From a checkpoint of a small contrastive image-text model: encoder patch size [8, 8], 68.5 epochs.
Rows from block 3 of the text encoder, named by matrix and row number. Rows with one number belong to one neuron. Each number is 128 + 24 x the weight over the matrix's rms, rounded and kept within 0 to 255. All counts start at 0.
# fc1: MLP up (text_encoder.blocks.3.mlp.fc1.weight, 768x192), inputs 96-191
# fc2: MLP down (text_encoder.blocks.3.mlp.fc2.weight, 192x768, transposed), outputs 96-191
fc1.432 [166 177 188 130 142 143 140 132 103 104 113  94 104 127  96 111  95 109  99 101 145 128 132 118  96 120 116 107 110 119 132 134 127 133 130 114 122 125 132 109  83 121 128  75 116 137 146 165 131  91 124 113 130  92  97 134 142 133 137 129 142 163 130 115  33 133 125 124 112  90 105 111 143 120 127 163 113 133 122 133 106  85 118 113  97  76 140 126 113 141 121 119 114 112 132 128]
fc2.432 [128 130 131 128 147 124 128 137 130 133 127 110 132 131 112 121 117 124 109 113 103 119 135 128 121 125 122 130 139 120 126 124 141 132 148 129 129 131 145 128 100 132 127 128 125 134 115 136 122 111 135 139 117 119 129 132 132 129 123 132 137 136 138 114  43 138 120 117 128 123 126 118 122 139 120 144 122 150 128 138 128 120 122 129 104 120 134 133 122 139 130 130 109 127 127 132]
fc1.433 [184 176 171 115 160 160 132 125 117  92 111  71 113 115  98 101  83 123 113 107 148 123 116 128  82 123 112  92  92 117  98 143 124 127 119 129 126 121 119 127  81 127 138  96 120 137 144 138 106  98 113  90 142  65 107 129 120 133 142 129 118 144 149 121  52 127 122 119 117  97 104 145 152 123 116 171 120 125 112 134 128  70 119 112 116  95 151 131  90 138 102 131 152 124 125 129]
fc2.433 [152 138 135 121 145 139 138 124 141 140 145  89 123 116  97 111  97 122 115 117 177 113 130 137 100 117 117  98 126 141 100 129 121 144 112 134 133 139 114 120  65 136 124 142 105 146 144 103 106 100 118 116 112  97 128 127 119 147 130 123 149 139 174 114  21 156  99 102 135 124 134 147 175 141 117 165 122 163 125 125 143 102 116 123 128 138 134 154 125 143 105 126 236 114 110 146]
fc1.434 [165 175 170 134 148 140 136 128 120  90 125  73 120 126  98 126  90 119  85  98 144 121 110 120  82 122 132 107  93 101 120 131 113 147 142 122 127 124 116 121  86 115 139 116 100 146 140 161 110  80 131 113 118  71  98 132 130 119 137 135 132 150 130 106  43 148 124 123 119 104 101 131 139 137 107 166 113 130 128 135 126  92 123 120  94  94 146 119  95 137 113 134 125 123 125 132]
fc2.434 [124 112 129 120 126 133 114 124 137 129 151 115 117 116 125 134 110 112 116 117 143 102 134 141 133 131 119 125 126 127 124 105 114 157 168 126 138 143 154 108  91 139 109 155 124 131 122 112 104  99 149 152  94 116 133 131 129 151 141 129 133 141 148 130  92 150 131 103 122 116 115 127 139 149 119 153 118 165 132 166 143 139 111 140 103 138 136 128 130 139 117 134 109 118 139 146]
fc1.435 [168 184 191 152 141 134 118 117 100 102  94  98 124 123  92 120  88 106  89  90 132 120 111 126  87 104 106  90 118  98 111 125 117 119 131 104 122 107 125 118  82 112 137  71  96 133 135 160 113  77 123 104 123  70  83 148 147 115 114 127 126 160 120  94  40 131 119 116 109  93 102 111 133 115 103 165  98 105 120 132  97  85 119 112  83  75 143 122 111 138 114 122 107 132 120 119]
fc2.435 [156 153 150 126 160 108 118 127 106 138  80  58 132 142  79 106  96  97  74  45  48  91 109 104  91 106  90  89 148  63 113  96 108 131 140 111 114 137 156 103  30 116  90  70  83 126  94 163  92  34 126 112  77  68 108 149 135 107  84 137 156 148 111  86   0 133  88  67 116 104 114  65  82 120  75 164  81 133 112 130 120  98 103 133  43  60 151  92 115 137 110 112  72  96 117 127]
fc1.436 [135 179 138 175 158 163 134 106 155 132 114 132 169 115 138 126  81 138  68 113 138 137 119 120 103  67  85  75  92 109 167 148 147 170 192 121 178 172 122 113 151 111 174  78 115 178 159 116 101 134 123  81 182  84 112 160 167 132  74  79 118 148 155 141  97 141  68 138 169 128  96 133 157 147  87 153 134 144 169 167 103  52 100  87 147  89 152 136 117  93 145  81 160 164 144 119]
fc2.436 [134 215 188 124 168  80 138   0 161 141 115 218 149 149 255 102  38 120  34 128 131 219 138  82 224   0  56  28 154  67 255 146 126 163 211 183 220 205  63  65 189 125 176  96 176 246 185 144  31 140 113  85 255 146 210 157 128 157  69  69 153 132 113  51  84 118   6 180 154 255 169 164  77 104   0  93 189 112 154 186 148  47 147  18 180  84 128 135  86   0 240  60 149 150 105  92]
fc1.437 [168 168 150 138 148 144 143 122 108  94 113  67 105 135 101 110  80 116 106 111 159 122 116 119  97 109 132  91 109 112 117 136 115 141 126 124 136 119 139 112  99 122 127  89 125 149 160 164 104  95 114 113 131  66 112 148 133 123 149 150 127 193 153 122  44 150 124 117 120 103  96 150 153 127 109 182 119 121 137 120 119 100 126 130 113  96 162 129 113 135 111 140 140 123 138 133]
fc2.437 [128 128 120 120 140 130 120 138 138 138 141 109 132 129 118 113 116 127 123 133 155 116 135 147 128 131 128 128 146 137 128 125 133 149 154 129 135 150 145 132  95 142 127 156 121 151 141 122 125 113 130 140 124 125 135 135 137 138 131 137 148 161 149 120  67 139 130 114 137 126 140 133 165 152 138 155 132 161 131 148 141 128 120 128 130 150 141 153 128 145 128 146 173 135 126 146]
fc1.438 [179 160 184 125 138 143 128 132 104 108 126  83 116 134 103 129  83 110  84  78 131 125 103 114  54 119 118 121 114 131 140 147 135 134 133 129 139 114 137 128 118 139 122 106 123 124 119 153 110  98 117 111 136  76 102 132 141 127 113 132 163 149 119 126  46 141 111 124 135 104 111 135 130 139 124 151 109 109 116 123 105  78 136 119  77  77 161 126 123 127 122 127 123 113 124 125]
fc2.438 [130 124 135 126 131 124 130 136 155 139 163 119 135 132 135 136 118 130 111 129 131 118 132 120 126 139 138 129 147 134 144 139 133 138 169 133 143 134 146 128 115 128 126 152 133 145 137 138 125 121 141 131 131 127 127 137 142 139 129 137 139 137 140 134 128 141 128 128 137 136 129 120 124 144 129 149 131 145 131 161 134 128 117 131 127 137 145 150 132 130 135 118 119 130 152 140]
fc1.439 [132 122 120 124 128 126 131 134 140 125 135 124 123 132 124 132 131 128 124 134 120 130 123 129 130 129 128 133 128 133 125 125 129 131 131 129 136 131 131 130 124 134 128 129 140 134 126 138 126 132 139 122 120 135 125 127 134 137 123 128 130 139 135 144 124 138 129 130 135 139 138 134 129 124 128 131 140 144 126 129 133 130 137 126 142 122 132 138 130 141 129 129 133 133 131 126]
fc2.439 [131 132 132 130 128 129 127 125 127 130 126 127 125 124 131 119 125 123 123 129 123 124 126 122 126 121 121 123 116 122 124 121 113 117 119 123 122 127 124 120 120 118 122 126 119 120 114 121 120 125 121 122 119 126 124 118 120 117 117 125 120 122 118 125 136 126 120 125 122 122 119 126 127 122 134 119 122 124 126 117 121 121 125 126 122 126 118 116 120 121 128 127 127 123 117 124]
fc1.440 [167 150 137 102 131 120 131 104  88  90  90  69 106 128  92 114 101 122 117 117 122 118 118 127  97 113 130 102 122 123 121 141 133 122 131 125 133 115 136 116  95 116 139  96 133 143 136 151 131  99 116 127 122  98 108 130 135 120 132 142 143 155 135 119  13 134 124 120 130  94 114 132 134 147 139 157 127 120 128 121 115 107 121 136 101  86 128 147 100 142 119 126 146 114 139 143]
fc2.440 [121 128 127 129 140 128 126 145 130 131 123 114 127 126 116 124 119 123 115 127 127 121 127 130 120 126 126 124 129 126 129 127 131 130 150 126 123 133 136 121 117 130 126 133 125 129 128 121 125 118 126 131 122 132 134 127 127 129 124 124 134 132 134 124 115 134 119 123 128 123 122 124 135 137 124 133 122 146 126 143 132 121 126 128 111 131 132 137 124 133 129 133 131 126 124 133]
fc1.441 [120 183 146 173 181 148 127  96 154 121 126 138 148 116 135 136  85 117  82 102 141 128 114 123 110  68  81 104 100 116 168 173 152 170 186 120 154 152 132  92 145 108 163  93 115 165 165 121 112 141 119 102 152  95 109 168 182 121  84  76 116 146 150 136 105 128  70 148 164 118  87 139 153 163  88 163 131 154 162 162  88  70  96  84 140  97 156 108  93  84 146  98 147 154 141 100]
fc2.441 [119 215 185 127 175  94 142   0 166 136 122 226 144 150 255 119  30 127  28 141 122 195 150  77 233   0  61  26 163  64 255 133 138 177 228 183 219 201  91  72 188 119 179  84 183 254 187 159  36 144 138  98 254 129 212 174 143 163  76  65 153 148 118  39 121 108  15 164 160 255 168 144  55 104   4 101 180 117 147 208 153  64 142  19 183  87 136 127 104   0 238  71 114 159 112  83]
fc1.442 [124 141 138 126 129 121 126 118 150 138 126 127 134 135 138 135 125 123 128 122 127 128 129 125 131 131 126 135 129 136 139 135 125 134 126 130 124 129 127 126 122 131 135 124 130 124 115 131 132 128 125 123 134 122 125 120 132 128 125 132 133 127 120 127 118 130 131 120 123 117 133 132 129 122 130 130 117 126 134 125 124 136 124 126 125 126 132 133 131 120 130 123 127 137 133 127]
fc2.442 [128 127 128 129 130 128 126 130 126 128 124 126 128 126 131 128 125 125 128 134 124 129 130 131 131 126 126 126 126 128 126 128 133 126 130 125 126 128 125 126 131 126 127 135 125 127 128 122 128 133 128 130 128 128 126 124 132 128 126 125 123 127 128 127 132 126 130 132 124 130 121 128 122 128 130 125 129 124 129 121 128 132 126 127 128 129 126 128 127 129 126 126 132 128 121 129]
fc1.443 [166 158 167 131 136 151 145 128  94  99 116  77 107 130  98 115 100 104 103  92 133 142 127 120  95 110 140 107 119 119 123 141 116 133 143 132 146 126 146 121  92 126 133  90 124 155 154 172 115  75 127 116 124  90 108 150 135 138 124 137 140 171 145 127  44 155 128 126 121  93 100 144 142 130 127 180 108 124 124 135 124  98 129 120 104  86 172 122  99 148 106 142 145 125 129 142]
fc2.443 [123 135 132 129 138 128 128 138 127 131 129 122 130 126 121 125 122 123 117 127 113 122 128 131 127 124 127 125 131 123 128 126 129 127 144 126 124 132 137 122 114 126 129 134 123 130 125 129 126 121 128 135 122 126 131 130 129 129 123 128 130 129 132 119 101 133 125 122 124 126 126 121 122 133 126 132 123 140 126 135 125 120 124 127 115 127 130 134 121 132 129 127 131 126 126 131]
fc1.444 [171 184 167 141 124 135 119 115  90 101 106  89 120 126 101 112  88 111  91 109 144 126 108 116  83 110 119  95 120 100 113 125 113 123 138 116 135 114 120 122  89 110 126  79 104 126 150 162 114  85 128 112 127  78 103 139 122 131 138 129 125 159 139 114  36 130 126 109 116  94 105 121 143 125 118 174 114 126 132 123 107  75 113 117  93  82 156 117 108 143 124 124 117 125 139 120]
fc2.444 [127 131 129 129 149 119 124 139 120 131 117  97 130 127 102 121 118 124 100 107 106 112 120 127 117 118 117 113 135  96 120 121 129 130 152 124 127 139 138 117  93 129 123 123 120 129 118 133 121 100 130 129 112 116 136 136 122 125 115 132 138 140 127 113  23 127 113 106 127 121 127 106 125 135 110 147 120 142 124 137 130 114 122 124 101 117 136 124 122 131 129 131 107 125 126 129]
fc1.445 [115 130 131 124 110 123 120 130 134 135 132 138 126 135 136 130 125 129 143 134 138 128 125 127 134 130 127 130 134 135 136 118 129 123 126 138 131 122 117 125 118 137 132 125 136 124 125 139 129 131 126 134 120 140 124 117 130 130 132 136 119 129 124 122  97 141 133 139 128 126 142 132 131 106 125 127 115 125 128 138 132 134 130 128 132 127 120 130 131 139 128 120 140 130 137 135]
fc2.445 [131 133 129 129 126 127 128 127 126 129 123 126 125 124 136 125 124 125 124 129 122 128 126 125 129 124 122 125 120 125 127 125 122 125 132 125 124 130 128 123 124 123 126 129 121 119 117 121 123 126 125 126 123 128 128 122 127 119 122 123 124 126 124 127 136 126 123 132 125 126 122 127 124 128 129 124 127 129 124 118 122 121 124 125 127 127 126 118 124 122 129 126 121 127 122 123]
fc1.446 [160 138 157 107 149 141 141 117 103  87 128  86 113 124 101 120 100 119 122 112 133 133 124 128 108 106 126 102 118 116 105 140 129 136 136 127 141 117 129 130 112 130 130 112 129 153 135 146 110 110 119 116 140  91 110 133 133 134 134 141 117 152 156 126  18 143 114 121 118 103 117 135 142 139 124 171 118 121 118 129 126 101 140 125 120  96 149 124 119 147 102 135 123 142 138 132]
fc2.446 [127 133 131 131 141 129 126 139 126 128 125 111 124 126 115 118 115 121 116 124 127 122 123 132 120 119 126 119 125 125 125 125 121 127 132 122 123 131 132 122 110 131 126 139 119 127 121 116 117 115 120 124 115 127 132 122 119 129 120 125 135 126 128 116  88 131 117 116 124 123 122 126 129 130 122 128 118 144 127 135 131 116 125 129 113 130 126 133 122 132 121 128 149 119 116 135]
fc1.447 [120 124 124 122 108 119 132 135 125 114 130 134 120 133 139 133 144 152 134 133 151 151 144 132 152 144 131 139 141 128 150 142 143 141 142 142 137 131 140 128 126 142 130 127 130 160 143 157 158 128 145 121 120 142 147 131 136 132 140 162 131 162 149 146 107 145 122 130 142 132 130 140 126 132 126 153 119 121 146 134 145 132 139 142 137 123 144 132 144 149 139 135 141 141 132 147]
fc2.447 [149 144 144 127 134 132 128 132 126 130 113 125 119 121 127  98 116 110 118 117  97 115 104 114 110 105  94 113  90  96 108 109  85  87  98 110 102 121 110 108  96  96 110 107 100  95  66 116 108 121 107 111  99 114 119 104  94 106 102 114 105  87  98 112 145 100 105 119 114 119 108 111 106  97 112  96 117 114 115  95 103 108 110 120 105 109 108  82 112 108 119  73 101 107 105 100]
fc1.448 [171 165 190 137 144 137 139 114  92  88 102  76 118 132  82 122  91  98  97 112 136 124 117 118  92 106 134  91 120 111 118 138 121 125 139 118 139 116 121 120  84 118 129  98 124 139 141 160 118  88 122 113 126  96  87 138 128 121 119 149 122 147 134 122  37 139 127 119 116  97  78 126 147 142 116 171 116 129 123 139 118  95 121 129 106  87 150 118 105 143 117 133 121 118 120 135]
fc2.448 [121 128 127 126 139 127 128 131 129 131 124 109 121 127 105 126 118 119 109 119 115 113 122 124 119 129 131 121 131 116 126 128 126 131 155 125 128 125 134 125 105 128 125 132 121 126 109 134 127 110 133 136 116 121 127 134 126 131 127 127 135 133 131 120  73 135 124 113 129 125 121 121 126 146 116 137 126 146 127 141 125 121 119 130 107 124 127 136 121 138 124 136 120 123 132 128]